config = dict(
    train_examples=39062,
    hop_length=160,
    tokenizer='word',
    encoder_norm='layernorm',
    encoder_width=160,
    encoder_pooling='class_token',
    text_encoder_activation='squared_relu',
    text_encoder_mlp_ratio=4,
    residual_init='none',
    optimizer='soap',
    max_steps=7200,
    warmup_steps=1440,
    adamw_weight_decay_other_params=0.05,
)
Rows from block 2 of the text encoder, named by matrix and row number. Rows with one number belong to one neuron. Each number is 128 + 32 x the weight over its row's rms, rounded and kept within 0 to 255. All counts start at 0. Numbers have three digits each. After the name is the row's rms in percent of the matrix's.
# fc1: MLP up (text_encoder.blocks.2.mlp.fc1.weight, 512x128), inputs 64-127
# fc2: MLP down (text_encoder.blocks.2.mlp.fc2.weight, 128x512, transposed), outputs 64-127
fc1.268 029:145125153115139105133127136152162129096134107132096166070111087154083105129156121123128107097123099128094065144096121169124089120107077168193134105072090114142101138139068141098152185160102168
fc1.269 025:132173149147152165132220165131091087149136175112108173154134153152116151123133130106145088086133113104116153140197162122158148169112072142137120097077089169133147164148196117211127149139101111
fc1.270 047:068128164114142118101153144065103080156110130160156133141128159147131098142149155152188153124150184124155141163187135131138110119179105148119091117122135093139164203148063148146158099158104123
fc1.271 034:126101103110155180129143068096168137134128125094146116153128072173102077101167095151068127115140152121151175095075178112115142084120110128156137109130102105143111170161099137116128115092123095
fc1.272 034:073138108130165130176169137080142109160102108087114168196114084142164098165109117113130117119181161142091189153142135111158154122125140105153131071151119108143143111108137144157136128108093131
fc1.273 039:084177139126110185117181111135099140159132134180135121159114099156113101101187093147141124150167136147127194123133228171096122110109051097170125110103093102169152184153060143096128173111073137
fc1.274 100:104125147127161142124101144131126147161125142149151192143088153120131125144147130116126143151098118180140147153154092143141126091217090122149135127064086160117164209196067102106064124142093085
fc1.275 054:106180187128172138120180137116192160209161168178120137184119123112121075120120166121153134119128090131177137185096115176112076125139072124149124114101109146087154162107098114137114175159059104
fc1.276 140:151134125103176203098158135179126103143080137208141115133088074171117131127157095090135128099141067125097181167175123108102139125164096073149165163159105098169113176155118107120038136156080089
fc1.277 022:100102148031104145141158146125119124120181034134137158137137136176169138080121172102107094109139076117136168158130146167083086088120065109156122173120139136121173133107130099142112135127106102
fc1.278 031:073146121085148160094132111102088078132105189174166216120090135171151153102157094125149123101161040107094133172165157152109068129133102124176116116129120132162126159168139125098089178164053158
fc1.279 142:104078125095138092126202149150121113149158109096149118190155083140094093148127144116115124077137082166098132142125133104112081122094104102148121124106147118209134180135092126148088168109088138
fc1.280 063:082131161119150135153123117136142117155099139133185161185116098147094083087136120152170136097132136145111132135123132166103185146077094133078085159066099133163167109188077106158134185092148076
fc1.281 020:119141091097191142069142089194150128120141106166144134118150124114103157075179137154137116120166055129096119148152159168068083109131073111150128150145156123133160147161109135152142157169083110
fc1.282 046:109149119157116121101112168117124103124209165133140150079093092127135109155184119131166184145129083163097157125096104164128099135120144119207147162085118206127088129148128164102062201180109135
fc1.283 043:141132136089117114134102114126134144159128126119132081167161152080096180130122169155108132134160102149131156130122118149100081117134107183172112128084162079175135101148151190108118149174118076
fc1.284 061:120124127075123129141144158176176127128176110111110152146076094180087093113121174128107089102108130148129120172076151116138142097083155059112074102138130180118131171143141061087087101136133164
fc1.285 022:103161149099181148164147116083172122128057139124186160123076126153095090088135164094086066113140151109114123142156175124131137119106109122175111076147113130115116196140150124135111091095121118
fc1.286 026:097120119152159131121117116098119143143037134112122125115159145170141147104125119122169135133134138126118177083134122199153135105129086104126118090204116087154097224142111167151094136079138049
fc1.287 036:137150139149135146092064098124082114122079075134097140194141068133122097116097072148142121142163133081101153119130103165084050102138126110136180153111146077166160120101122136095125117141078129
fc1.288 137:092144097086153160088094148175131165122182088128112184120089124161090115084177142082093142091155112108096152146086130114107064116150135087102165086091168105086110179102177177121108134186048124
fc1.289 028:106153127127154116138129090128133162114061138100158162109150107142157068054163074079119122146152155124176142141165182166116118150127112074106119071163111113165120158149116110109133136120184199
fc1.290 076:103152137107184161111143089103177124160125154150129148158092105097117092102184129104170151130138101069151145167152176156095083135157066110144108100098107141182208182148122157128073156160042069
fc1.291 022:104119154120096091107097087140128135094157136167110132138142044124125085066139107151132154138109137162099168130090103160090108086049137122161163104130161104140096111117171091143134139147130125
fc1.292 173:163102117073160118127157106124092157126165131143108209134123150111166111127153171100117121129173099132122114116126128172107146108162088121153137108154162125128140171104137101059094125116107112
fc1.293 058:156124123153088144136144127102135129111132140135142181075152108153128185126144106126162105056163047149077074173120115113116166169092098149174168170192102152190157172152051130135115144135098160
fc1.294 056:151133093112188182159183116186099114171138140156196149199105101152157131084142212123145077153177092157150142119142142129152108101165114127214148132074168084120112138138168132122099128110096089
fc1.295 077:116151209119153156098120149081105087100184199163129147145095134156132144100114154137160163100168101106096120155147114137133088079133066187118092133139098100163135140093131099097094133093046139
fc1.296 026:148118116114210103096157109075182118146082151171159117134096116165134143093156103186146152135143072148108134157132135107139111081081096045125094135162102128171179190182070106123106145170111082
fc1.297 048:100071127111123125141096117150134064102110135151190136173097122108148130113154112092163125136116109189130177093110086153055096104121113088097169110091198072152069142134127145083083181112105087
fc1.298 213:115182175099102162107160121079184126123101107140099134130104138160063079148096154135098159053154088134085222121123145178128161172140085109101140106136110106186167175112121089177080180103097091
fc1.299 022:139153154101098091109160163111144107123173178156181081167113083152145103101149143075130129131157100120164200120144152162174102026185083130136117194093147115122125127129152151070124123106162126
fc1.300 031:178131157087103158051117147145087130171148176143174129110131127154094091153056064185102084152146115122104176156117118161130103071117071160139101126089063133135153157107151224173117087114159099
fc1.301 036:115165135133146176135103132161102122103108163099103145133146162164137097122175152111146141102126084111136122123099146187121083134132072118136090086169102157178078230186129122074121155140121158
fc1.302 037:119169160173101145162123164093133101098110143131137178140107145191122163131161089137170159076180081101083133156175169128105092133124086107145075167166058143184179131130135148122078136128074154
fc1.303 035:144061137080142113124121115175129135107127115114174127152093075103144122101140128119130069118073127185078177134095081112013122091122118045113142097108182089130103146143161115115109149183157109
fc1.304 023:131171094120147139108140114151065138191170101069093179102180142121123080126152110114118126181135163138130168114118146143104134066121169130163142015137135132143078171157159128130135106105110034
fc1.305 026:132125116135121134144115117171105163116172100101135203144156124098151157134149131068155130182206109142139146148141139182107093181070111120128150091098118112121147194135139100087112123097093038
fc1.306 039:102135165151121151133139130199162110196157154114133137168132141169118140086110075137145157087159148114062153140106134157088091094110096144135090147098102177170100143120109141167087153162127102
fc1.307 030:089144144131109163100220098142114150219087164070111222183128133133129167111154162085107140161170109131160190177182125179176171118113124130119106083111102138140107140139151133150142080133080104
fc1.308 021:132144152152134113100118171136121158095123071114106150100199119099140124173163119084107158169173132098116177164162131096118185119135145144138141098128148105130157170094149172134137093142118135
fc1.309 025:102188153158187141169183104098141137126158163128124174116114129129123136134181158097140185095113086075105178120179150112136090092121101165138105134120061117185132125181117170128094117160061114
fc1.310 026:155163149134157161155186196193161205096154086151145129115125111147157186114148142131135149137182107171104184187099151125109173135171118126131109128082094088136149131133135151134109150125093169
fc1.311 044:140134150137159133111161133129138144134152156142150164166109079169137121127149128111104140094126151171113147128124171166094068116121114082138162116086100153187118220131128097097077161176111120
fc1.312 026:139195118108194139125099151106151153134191105129121148154136077154122135145149101126109101100201046109144126174136147129109147151125096185138111099117114124134108155142148113097104099159080154
fc1.313 027:082206100160164127124148095081113114134121154186139121134079145144068159156173114116113152110151081129084101084128210113156096129126100171201113161101076185168135154164102143076098092139134147
fc1.314 043:133082087115127117089120143147111065164147116084094114118145161156111138120122124087188116071136136114159104118125082150051093067149119122151167127111154020134095149126121139036113141157186133
fc1.315 069:168145162148150142156121153104142126108099109117175121151165107125108162135138118104149121109107097123150142188135114177100081103127125103152126137150116080139142180122127162122116142129109075
fc1.316 026:103161155122180091163108035129154094125145152153177145078106161175085121095187113158070105111129161126104096202162110144173124173119104137167116094145137156166134125169114132131127172125087140
fc1.317 037:136154131053158132082155098148175150135149115163157118087121103172104132098143109147124108136136066165114134139099147161068089146115069084155114152101132107161158136175135149132114148107100146
fc1.318 020:177170151131116149125137180103152074182125175092160117097064101105123125124135072113111135126151149090112143194136145175133121077129094104131093136131113106145136149140129085091094142143105060
fc1.319 031:139126120108127145158070112131142107118100127104120170137090170166163106102167153117137135116152081105116140152196132159090058113102100077140164142102139149142175145124091138125067167169140114
fc1.320 227:129152158115156094128203123125173203198143159136141118125055166117066073111090123134144127105147134047142132181076159141114141128123117159083193111130135118183098157128141110120112108179103095
fc1.321 024:155117139133158107068059141134114102105199163091133111135088046123122109067178078133135093076119118182172098097084159090099105115095120118090129178139156107123109144176130161066121182121118169
fc1.322 029:080120134075163128118150124120167104181125128178153132164159142144110119169185112107145142118134101130173190182179111178126161150157093099127158098118165088121108143111186145067079139158131058
fc1.323 052:121183126057128138117158154147110075158116134199069170147169099149089089123131096157183108097169042133098149123091157123097128109146108091126098149109092103191142160170106150141101145097122117
fc1.324 040:126163149145133141163128137161147125145161140119125191156117103132154106108142124123159135108155136090134176164141103129103094126156099118174182087106161100155116177149131122112059134147083105
fc1.325 188:128159196071104053103157148161124167110164126145139129139130130169218131103093168093140156111176083130056101169158063142099069120117124102165147111100144147208109117115145083131142166168110158
fc1.326 024:125158159120106207101077114131100092112054165182170148119089144183129122099129134063132145117127125086053106136110185141137047087120088140158104185130093125168109172187136173106102140119093119
fc1.327 024:142113141126176121106110153140116157150168109070134182090132056153162084109122097094113144118171077146122142132148139132035164081135112117161124087126084118180121119124168076074141108123105110
fc1.328 049:166165137119162168136146118149193109121144173150121170174116131141128140107173166082155140096119116074116172189112118174131105117138068120122126143148120096132110148140124144057124089120104095
fc1.329 043:147115169132106137122135160134102096115141101108180193172093096138174086132120116077145150122145138130049150165150086173131059101139152107131166138112101074166092110125103115117098167108064148
fc1.330 035:117168136127177150074167071126160194129146125136195168120112135124140102061152129104137118097170136116186175157099154170070070123177096119129127090096108136150157191146119174145109102167083094
fc1.331 044:137106155106144071149134094131119141106174128149174156126137159172176107110138177108129149088175112114105149192184098182101086095139120086165140105149119128193151161124110110154122149158109150
fc1.332 028:102135119070155112096124141164126161116130151152186148095091156150149147068149114066137116082186091071081175140146127164092095108139059129180137164098092120180093126134144149081110145147130128
fc1.333 293:155124161096153131170140076164151128114152202172136123093079068137132117078149183103121157088115095155115154176121126127092121111101080098132160135102131107164119136180123144100096165154106149
fc1.334 091:098110138148121128134114124136150116120142133093140196149085102153139112064141080134122137128147096158144203099104170170110079103152136065098150145099125049160106152122102142114063123116093094
fc1.335 029:103142145109132123088111153139128158165134111129137115105132084152036091138109139151115077120114121099152116161101138152115096109152101093128109132124189149095130121151159123162123043118136078
fc1.336 236:106173110140126126090165119099152119134123124146161184157052100140115199110199109106154123136139042126158119183147182178139138088132096132132108128170146121146122156088106148103074146156097071
fc1.337 242:132125192104158098130141144096103115177125141143159179140090105184131161128099133142170167105148099109109184151135194165087134115169077147128110159116153138167179205123137184077128074133159115
fc1.338 054:107069127068168130131162147104130103104116127172130103147110099103097073096176103065094150101055105130096135138115168127081065123116109171047171096108165102139123116123122115156107132134163140
fc1.339 048:119180150147135132106095178055165144128148155147113126158113087114102144092119132142119136134131050118168161167142159134130141075174099107091139105174079150160191154108085116057097140113041138
fc1.340 023:136171205193122122118089118100141164143128163145152126104116131135124152077129107131112097067114092101106116155105104169086043100082110112133083127080092120161155083168120152150115091155106097
fc1.341 020:117129177146181134123082108142199110124075137111182125096044125111119143133154085112099121079085078120141100179142137169104096126176103140086112145161153113136147140158122154126104128131131068
fc1.342 023:145124189104080122118108097079112109088118119095160151093120180127135162150132155110127152092126150122039093141150193125123082108107070179180124103111118148168172145134144159126125210135120073
fc1.343 026:146144108103139173111129145136167120139075162175197123079094136125132163101191098166120102074126120126044109154157126131070103115109125062134073150179128141210113114172116074149085136184081124
fc1.344 041:159112144063187129104107132160155150122145129168133136147134085140117166142149144110153147114133113131124184143128116169059070102118093119162130174093191112130144139179116115129101135150113100
fc1.345 029:121117111080183154082163073144117136154150115179167135155153126182099156120152058148159109134151082176125117129138105119084096110139109090160158157122123171112135123127079131204127166150089095
fc1.346 238:144169175115087164111147142137196158151123149106129141146122148152085100088158122115126146126114123112090180134155159175121113113141114119186158103137125173139100155144132150097062175100140083
fc1.347 083:162178149127154103119111118132140100117163121102133170163137119143160076092140127078151199143150126092103179166161109160127090152135124128155161154124118096157095106150116152033069200097074105
fc1.348 022:152122138105195151101067097117106088117189170116101073189135022182109165092157109154150116077134134133147125068113121114100103104124088130158094178101134141158125152158173088125108157105099169
fc1.349 333:122110136116115176122174112107146112118078124161099110161153119145123142113151116114160145103123162060092177130185152118097128149162076067134145095166168092162152115108145102106103124121109054
fc1.350 030:113150139107026177080105081110174147124145081103124145123116170141130096147139138118189126136170127153076163162110126193157126158127118120202210126144107147107128144203128119152087127167103158
fc1.351 022:123146153150143157114104131111114124151127191164154163201100150153139140166172130140153146148122086124137119094099175131139078125110112155131064153061128139149129144155095195120110146155111146
fc1.352 030:128120181128146131176149156104113113070104097132150175112127064117140130122154148184168115085115064151106107171113138217097148144158147156156148132122137114156172191170028075086148104117143120
fc1.353 025:172115082119180159099108112160096068128163190123153172125102094168135120139089171121190135123095148139089108128091100154096107097152066112151106133108088139143120151159163171064116108104154120
fc1.354 035:089156146098165121093157101139166112059128142162138135117088133159133125084155128103101139060176140108077156137144138158098102094129093110156106113143124126178140145156148116055103134149084119
fc1.355 033:178147122104104157140162081167102076191137119159146138135104102114080142119181133092114126130145078177136082164129119170100135100103139050099144123088173089102109153087201120104093152074075128
fc1.356 031:082086132061120142090093077133163136097123121137141096111091146166094049134170102169113128170077116144157162114093115142083163142095077106089134154125160132110092143142172089159103134117111075
fc1.357 029:115202119134158158101127138103160161138097186144158111162079155170151178122159148130152137070150100124127148183142164076177083159117085108176143101148068181177145158165104129142103156178095135
fc1.358 036:130128157096112144077148145139081103171142129130164135153110108167064083119148126153160103128131078134078105140129088152126175115032068109152112124086111113149091178133178058107072153166095159
fc1.359 026:096122081107147136161101119132185112160118163115182156137082110160156145184117185114167162138118117094147136147164089129111112101208108118125130126146135105159152106132086097114118137135140050
fc1.360 229:125134153119127160057137136125146150166133134147123165162182149190165068136140175150124109118127096160062127192098118174149085102113159133159077116115135138211141161176106114133121188094085136
fc1.361 043:121149113132117141158122154146108069140140123106087117214094076123119116128159092065091096152104106116151102118119143165098113142106147137113202088081160072137105130141162134102127098151123107
fc1.362 089:059063159079085110158107152113121052121084087175132104158113086105112101112173101065143162129108119136147138114095097175108099126086143120056174103087174076133091153100141128072098142099091128
fc1.363 131:116147173083144140069099113106069199169124175139110159149123143143112091088120108098129092116141107162092136131144126107116134086097101105121095153114088100128170172140156123177108142143034139
fc1.364 025:132130071132162136101127073097084069100143129156152161129107152143126052113148138118133149129192115125100172150206157178121053152188080131150119102156136133129155177151104093154095168115136135
fc2.268 020:200200151105087099133122128123140127103124156097097133127149140140144152099101103036133130156074086076124152148137137078119147131180125098167139115097147144123144121147161140155080100157152171
fc2.269 021:101128139155059154118093098165053108120177143133090143182133101169156172136106141086152135115157094145153119115166143131099117116183112116178163156165122150124175135125093109125132109065141139
fc2.270 044:050149160127076141117116114140167095088119099196139151195169145126121169151126151133112119126087088107120067087135113117122135155120177163142102103117129091157100136127129113062127153105149116
fc2.271 031:105146145133154091190104132125136165109119104153140127196130100135132115101136128134072119113119183129108103122066172100066151135074129130133115137104103100121119128115100136123164115128170151
fc2.272 032:105115144166172139160107167179091084107094158119123177093135142119119245136191161108169094148087101097155103140149131109110143134219133083158144151124155148100156149104135139078079084142144159
fc2.273 029:143108127166137137170107097113072122133127082111179166126171145150148154140165087150133124148116065129111185173077136136128172127053089079101108128131119139124113103144148150177122124137158160
fc2.274 087:186123125103143093119126092131123072133135191135118141172123171138118096106178096149105171115105177156158112090166189145095137164084146092097137130114133162142125178166147096127135104120057158
fc2.275 062:094096170142111142108063108122173116109099105150090140141129098144119123120103104182131147116117113078115076093109139105060131101093143174182170165142106127124104161082083111130107150168128104
fc2.276 145:120153180117169099117083095171136182030128106138114130122147111156111085137120139207164125127131107099152126088138098160175100113126110127104127143160158049119061189124110123143159101146094072
fc2.277 021:130159182158145103123099115147169119074104098135152131153121134082105150111134115153134152142177199160133055111125125181116180192106076114048115149148118113134165140147178104114122173071151157
fc2.278 035:165119184126119112106154175158166117135125125127140068112145119136147095109101112113115185169117116142120109155128123137140128145207093084126157141112157165117180146087145084113110132179207107
fc2.279 197:099084133140091158058138145125127125142148131139090114105135097097117138105103136151105117085107168114130128171130137157139172107133162164169124146175135114118132073111181163138177096203129097
fc2.280 065:085071120087080159150179148114171097111195203158173106155108143159076132123113133139100120093103165159100094148098123142117159129044166180084116130150122134161138142121118119166112164143195116
fc2.281 028:124103156150084148108075089168074168162144082101161069141132096148133127119138146141090112110120142123110131103119149118111123140084097158135085072154078076140061163138107111082123130064164127
fc2.282 036:170128099117120102144181142143173131155094163106133096058074168176107114143143112103119098112069074172103117189167156123184105104112167140102110147134092087127106096160174139133178137152128178
fc2.283 028:127125099141114124127119184204135115176165117088139105143188094081146105109093156140164163134104153117102115171113124152114163203078099118159197151131142121106141134073138080078094123106156159
fc2.284 042:163133131084111130153087154087081186170089135078164154079087072102153116092126098151096154118123073151101122141084124122095141125185127159174159109098105097122096046131092147120129111119105130
fc2.285 031:085114164074079134092149161135142092161162113114112076148162120102119094137147145141125089106134144101170148171146148160125157110094172149126162167100150074165093069162107118166150159102148085
fc2.286 026:083115081031136164125146159124154131154170120122148122154126118104103103114134175147137095147141125098038116142101083130149156100085136097147112156205143134158150126156111088121130131158143125
fc2.287 029:133150111152126151201115159130096142166146168118173148152132123116132066145132114115060132165140132181106167149083049127143064135165086175123099117135138143122123045153113145093136116122115106
fc2.288 160:121109117153140153122141027200113143124172093104125092148132141105187114092072152098092132180107107124155115167101157146208132136184103130101111105170095169086123117125130158152158105146089174
fc2.289 027:119151172126135109082130115150183099073115160115163145116071150116112085120124122140122131122164107092197050085143073132118152149116118170130134170115094099107146152127175120128144110065122088
fc2.290 052:116128144097136071097144127082101142112133160113140135078159130161129149112175133129132128123130159145118110085162155121110140153120140149120109195146143109116105177110074123116158093184210149
fc2.291 014:125185086153141175104092165161105121129104115156151074138120104183157133171123135161119098118167102130124072094142130105124099153126144145118077118138172117121117052131137184131136127148105105
fc2.292 180:159174109112179142115117094176100147148162112136084159111139139151122122163131090186187112105140152082130109108141148119119142098113157161143148166152128116117102146097105136185141183151114148
fc2.293 054:134163104092111141137149136125094103151073092115131136120199133156095163156170094146148083088127111115147164089132193072086118098036183140127085088154131169149088130101186113108125128107132153
fc2.294 041:116167173169096132124102049120083141172154134130117148144134132182132177097099150067107133148118103116137150169079135089143083143160070133108106089140137093091112112129186113100122156134127172
fc2.295 072:128219122137146119110100112184073131148129124180100149086118134175152203092136133149138084133068114147191107156120133052146158103152118113166105078115113147128120092075100158133150107125129164
fc2.296 019:141098130105132139161101111167144075125120143114105147125124148086098096186136119106111103132169122120109147153137151155053163172151164173125194132139144130133119143130134131199107159070123100
fc2.297 026:077125106121130180134135115086070083147114127131094159142145129146205129141111170175110087156167101129099171104149091149159103113116144163134112136152132120103113104142143190105135141141140136
fc2.298 250:119089040124156144128169168105103093065226140188160090188152147184101161084103133156102143114132126121118149123114142112150103140072197125103142168145118119129134127118120078150194137196162171
fc2.299 022:104090123108173113089190107148170158152101082116125164132175102082128192127134169157131119156107126124128163143131117137096143094136125136100078126045130054117143130116193173134121143128103118
fc2.300 028:156113150135153120100117204103180155088152090060141103146152106096127099156100160156093180129169168109114122140129126115091145155175150201102157135052125123159126132148058127135140151154171168
fc2.301 040:111145126123160163174145139106104057117110078134174164190115117181106147116135123139110089098127036108091123115111141131098144086096141143131083171134111079178105110127195118117160154081121192
fc2.302 028:133173086095163116170139146149154121220150077127153182085129144159123082104123122147056121171129155157156183149140102159109068087091130094111100079087137153120127152157177107194080097118135103
fc2.303 029:106154115098119108136139135054181109098067166145123138095097135127137147107137178087135110125109153121155123096148078145193060162103102180189128097135144159084154139125066122132129142140193073
fc2.304 023:097099182194140130132073130127143051135115132136174142094083169154121083135096155063136160109126085099111113106080084116146102126207111113135112094101123125102221148171102119142147180135157152
fc2.305 020:123130121074138175106146103097160127163099132153184145135116156169114130084126076141105144130116133098048133100138128156066104091191115105147120132099132204107192213094136152131073131143175129
fc2.306 039:107156120127157068087126107158120163112233130155157140118152130074160085146115104122088156098135126132022076148087114129051098140077143127185190153128117144150176117162104093123144106171060085
fc2.307 038:104115114168180131109133169168151110122060116107101147083115149087093120088139180181143134131185135133110143142175107133160069167164137096126125112091111139141151148125120133114186095091168098
fc2.308 018:149142140196170071120081094098074160093140151101119133129132129134189140111112167093197165148101099166117104087157116142126089213133111064092113139152100129085148171124097162130128145185106087
fc2.309 024:118113090067072131160167104146226134134145162126164116086119232146133070129121129091078084112125125139152069119135097111101171124159157153203153093112124191154108124166125110122115188104112148
fc2.310 025:107102104147123108131149127185109111159163141079167139129165120083120119148142172069126111153098201119070133165137103117130072141149095052100091134094130146079142128107130143133135084141146141
fc2.311 030:086134170143118115132099111149089152118122110108183156129093100112135154119132152107137110107077098138148111103083106117113130207094110127126077140131164067079111165152119137124106117110139154
fc2.312 021:120099101151109087068167063132168085149135148145142141110152116130091087098117107172104160112114131102150158119184160165111156095126166136143101094147080112135144176130175173111089194168177084
fc2.313 032:111186154163114085144173125108111144092184166115153171127075135180139168107159089149190150113086134141093121135137140136058142168144092117093149171167132205162162148143129089135098094086108131
fc2.314 040:110152106121150115167134123129185055091119150139100097167120158139121177128099121127136131134085175122132076084202088139129107136104137111120112149172155108139182111148164119122151083144189111
fc2.315 083:128143128143094124088176134114050055128141111105137164124109153166183187136145095108115123142099115154116128140137126133164114128169097087054141103141172152122121082114139122154127119152106166
fc2.316 028:106057056095122143147100165171190146042154120149109073077142148112097051155140106167121117134144145103105103090115170102172160118184059104160094148105075092095090143119117113074157136129090117
fc2.317 025:113111167159105140122193192151150146160090122085107111139094150072112105134131147128124102107105096177109137152155089111167129148150101078133131106109120129127150194103158139053121127101168065
fc2.318 032:153110157141138165084162164094150070200073140030096117065085159125106147121129072105204147142106185124098150129121140118126103122204122108112113152098180140151127047156182105164123105163140098
fc2.319 024:135125120089138158113179099076137059098097135127057115135198147107118136102144102186150148140139118100171134106142152132147193093141125115067092139158143148123096139061161145108157132117125117
fc2.320 252:097106130138110167058104112082181095156113176095064112098126138119087112101106113137134165143080137156098085112100117111113134089131130146186094141158130141139128086146161154102145133111123100
fc2.321 022:149067084112074166129185106177114174106147104142202134100174166121104122155172118119176151071129184112105179160127114116125141097098126121124083107127157119171129174102183113065101153125138189
fc2.322 026:153124127132128163116141133128075181163172120153104147116172117143142148154122106142189156139171198137129162107114185145083144140140159092137121096134134157154154134135183105133097202110138143
fc2.323 052:120140142119123113131074127117083099114135126157108126118142122088139091100156149166124118136147135130158097132115147191127147124039150197176076115094170159113138090127126141133170130104153144
fc2.324 032:151120144147126132068124132130167121102083130090083090108106140119148115119140120077144116127083123117122134105133171084130104152160178169170060079072145147128099085168142118119205105125144140
fc2.325 208:178198124109157110124101147121104102058051107093108125090096138122164162099122096101167119160131077093124115146177115162155128082153159116138169123152162160107131100117147142167160100156155098
fc2.326 019:116121095092179107141157114164176132113166122160127104202168079126126140118132167076146087108106107090118123137145136160130140128121143123159156165103121162142094165124092104137165115119131101
fc2.327 019:126184135136114092125102103162188118102063124159140086135135130114116106129118102184088168147129119111143153148075130153168168158063121099094086134115059084100152135119135173149177093191114120
fc2.328 044:091152179094117142142049119138132110136104103119119149160103119126087131135125107118135096091052138118122110095121158078058111115056161143181150163136097121100108144129105129142111117153137106
fc2.329 051:135194113102122093156067081159032112157144114109091161119122116165146168111143093120112125145105127120196154152141160113068145117125152155186120111105117145127079118162142131161112095140105147
fc2.330 040:063070127118105179065168139110147143135192091111069128154137061106111077165105150161141114079116164134091116088133120100101117158075123167157186111124093096069135150141109165135130076177085076
fc2.331 041:120105165143087114081121125114130180203163132122095116206120098140110107100119146103132142154131191142168155162064137129104137102152132155128097134136128086091071089136103113038084112057137124
fc2.332 016:140137064153094152098145147076140132110151114153117168205164131162120198091124105112155165164085142117124218149142118143103078155055151113102136161090154082120180161094161150129127144152158088
fc2.333 361:113077113111131129126184175097121100150157169104086117192105125122117151098153124138114101093115121133152170121204143111119135114159160131100133136146084158101063128177117139119088150149112119
fc2.334 088:156155163065173149088126129097155156094135150129139101072102078138078103087129146083062114136146098119089156114128156139104092098119144201145114122088104127166105086154131159125178138145099137
fc2.335 025:139125151117191118137097127129178177075106107162109136138092137103148122105101138145107163141179123115085175120123079067142156145196063089114124142100088113098111086112073156127123195181076126
fc2.336 256:119100083172104147161081122157158173088099149175145124138109128111135076152145143172146129143167117142151088099114086143174132147192149181119199155145087129128145139117133130132156144137049134
fc2.337 238:125137139133089164143147100119128081186136104103140142103116111177158122128147066177161120092169122131163137149124163148117149107127105100175109113171117153139153094138163134153135125167086128
fc2.338 047:124089144152129089149109092094151108120122152112154168098071155133134102120104062153141150100124145128188055126122101077147094101120149125161117093159128133109113131166123159103140157177110060
fc2.339 057:138175119137173160145085101193091116153147115117161144090125124181113170100168105137113118171154156100109127168123160113060121140157137145175096154061166127143134089126141126195145122131117162
fc2.340 038:137122059114184108126138107090127110065115172145179161115062107177125200123110091123141147137151119099086059114138120128153127117181122127150147144135130178114195111134144135177098105206094174
fc2.341 025:142110106133049130158143156138124110120172104114100120196115139137133232116131104114111147137114109122094095137146206123119129083166134119151165171148144128182144127099173119108067135108171114
fc2.342 023:138146148144127123101117082104119142196167139100147156121146123081180067121108097141145115175116190137085144154153122131119120156170090094181153112142131141099165089188086124114114120101169076
fc2.343 025:149115145130105128194079088149082112142125108098148173089140157127154146123122073161158179187178128132104172100115172129125127154188132126106115121155153138117146184081144116111041115056134143
fc2.344 030:146063103133125133122179092136160138101251164159085121159170148138151067145084121107144149114155169114113088135107156165107199103107114088114176152148122096115135140130134119148138169138139125
fc2.345 023:142110091113120129110115113157123119081118165127149133116142096152091067133136124138087099163166117099100100084095061109115161112138147126184097122086073149114160141130133094155143113125120114
fc2.346 227:112162125139153143167126122122101213046118145109129059140121166118124084134150215107116131156179065126106153140080100135146140134135088123147137102142078120107104085139148157122199121121100130
fc2.347 105:118169170150140109152091131108140134197182120102109139088117139104139175150093132088180156149130223138109096144111130136108081159098117172198090142101141129070120091133059101130123096125150091
fc2.348 020:129152138115069123097136171090175174202149080158165164118118156106179089213143126187170148173129141148137181122146142131137155152107137162098183103104127111096108128120091142114083128145103113
fc2.349 488:092101114067136183054128162103143144106144153137146100164193152112094137135151211092113121134127145128063139148124162115093171094082117152101127139082176096131094092093133143081148132119130164
fc2.350 024:154084126098136117096155130160198163125074093174165104146118151089085131146154159158092139100161098124114130121082135115128161145124159117080144153113114134119110147033133129085120170133096111
fc2.351 020:104110124135196101131182171155105085072122174122138199152118100117128187088125148063105107143121170089110136155174116069144150096159108123147121125113105127113192110126103073174138126098155144
fc2.352 023:125115115145075125118156127137159159124092137162138104082117142119150148121097110118131144124115108120057098103142149116130102141077140139138172151114102151072146117087104129175158083124133110
fc2.353 023:119138103131097144119070149106064131185120164125103164107128113104171144121101084112123157138121189126093126152093140093065119130115108171118087132113144176127142080131128107155069140099129110
fc2.354 023:095150110145115122130086139134126170173166145111110142155152111092145116159138180205180142147131156142129123107147128156099147120114091120098141140151079082088071149099077095156095120137158121
fc2.355 034:099126078116185159110165123082115129136189147068080132106203116087062171096111082115162131148146206131102155179105127085161142087168175156151098153162142144130109048114150146080141123189118130
fc2.356 023:116130126169140141173147091159108167109125146131174104144149197148145132164171132145090116150146113146110108105157109157136182118136108124083155117108131088158160154126130181067105129095121187
fc2.357 024:131102077205140093178083074197098108128135136163131141115117130126163113088095150130143191126173088102155107119127108140167126165174112052116118143119091153125124153131151092135133101120130130
fc2.358 032:134134094120117132048096143156092141132075151095129168083131075157155133102163090173162073081131105174130167088118156069098133108121139113118144073069125106114165158093130133127173114142129169
fc2.359 026:077159119184076137068166161089115097107129184119168151140129130082173158103136156147089147109124102152146098102131140150064100133167095153086090126142162125148123138100046149085103127093160101
fc2.360 197:159136108084149154122120117124095105059123121147165125154126108146090167082116153099116107113098094079090129102152175109096181116103096152165186152117108137145117106153108130158184169192091168
fc2.361 039:169157132170176107103117106149108066073143100135097135139156082157139165095089139179128089134171111111211166114119156108176086094113157138092150097106136080112105118120163129187171166078094060
fc2.362 058:115168133082108114101111166087133084132126129065083080150149091129118180137088152124100097097116114094109177056181117095122161124088124152171099135103075080113092138153126211117146104211131159
fc2.363 093:143126105109145118150175097113126130133156133143146135147094112137075180117113110120123132082069101149125119091110173154060112150045137169078134141104114140168101199161137150054113114113140179
fc2.364 062:157146141131166139136191112139076093066108098131182176101194139148162155113120145160174120142209065083145097113095123160127148118130126091079126104138154109175137106126190130177155154084155147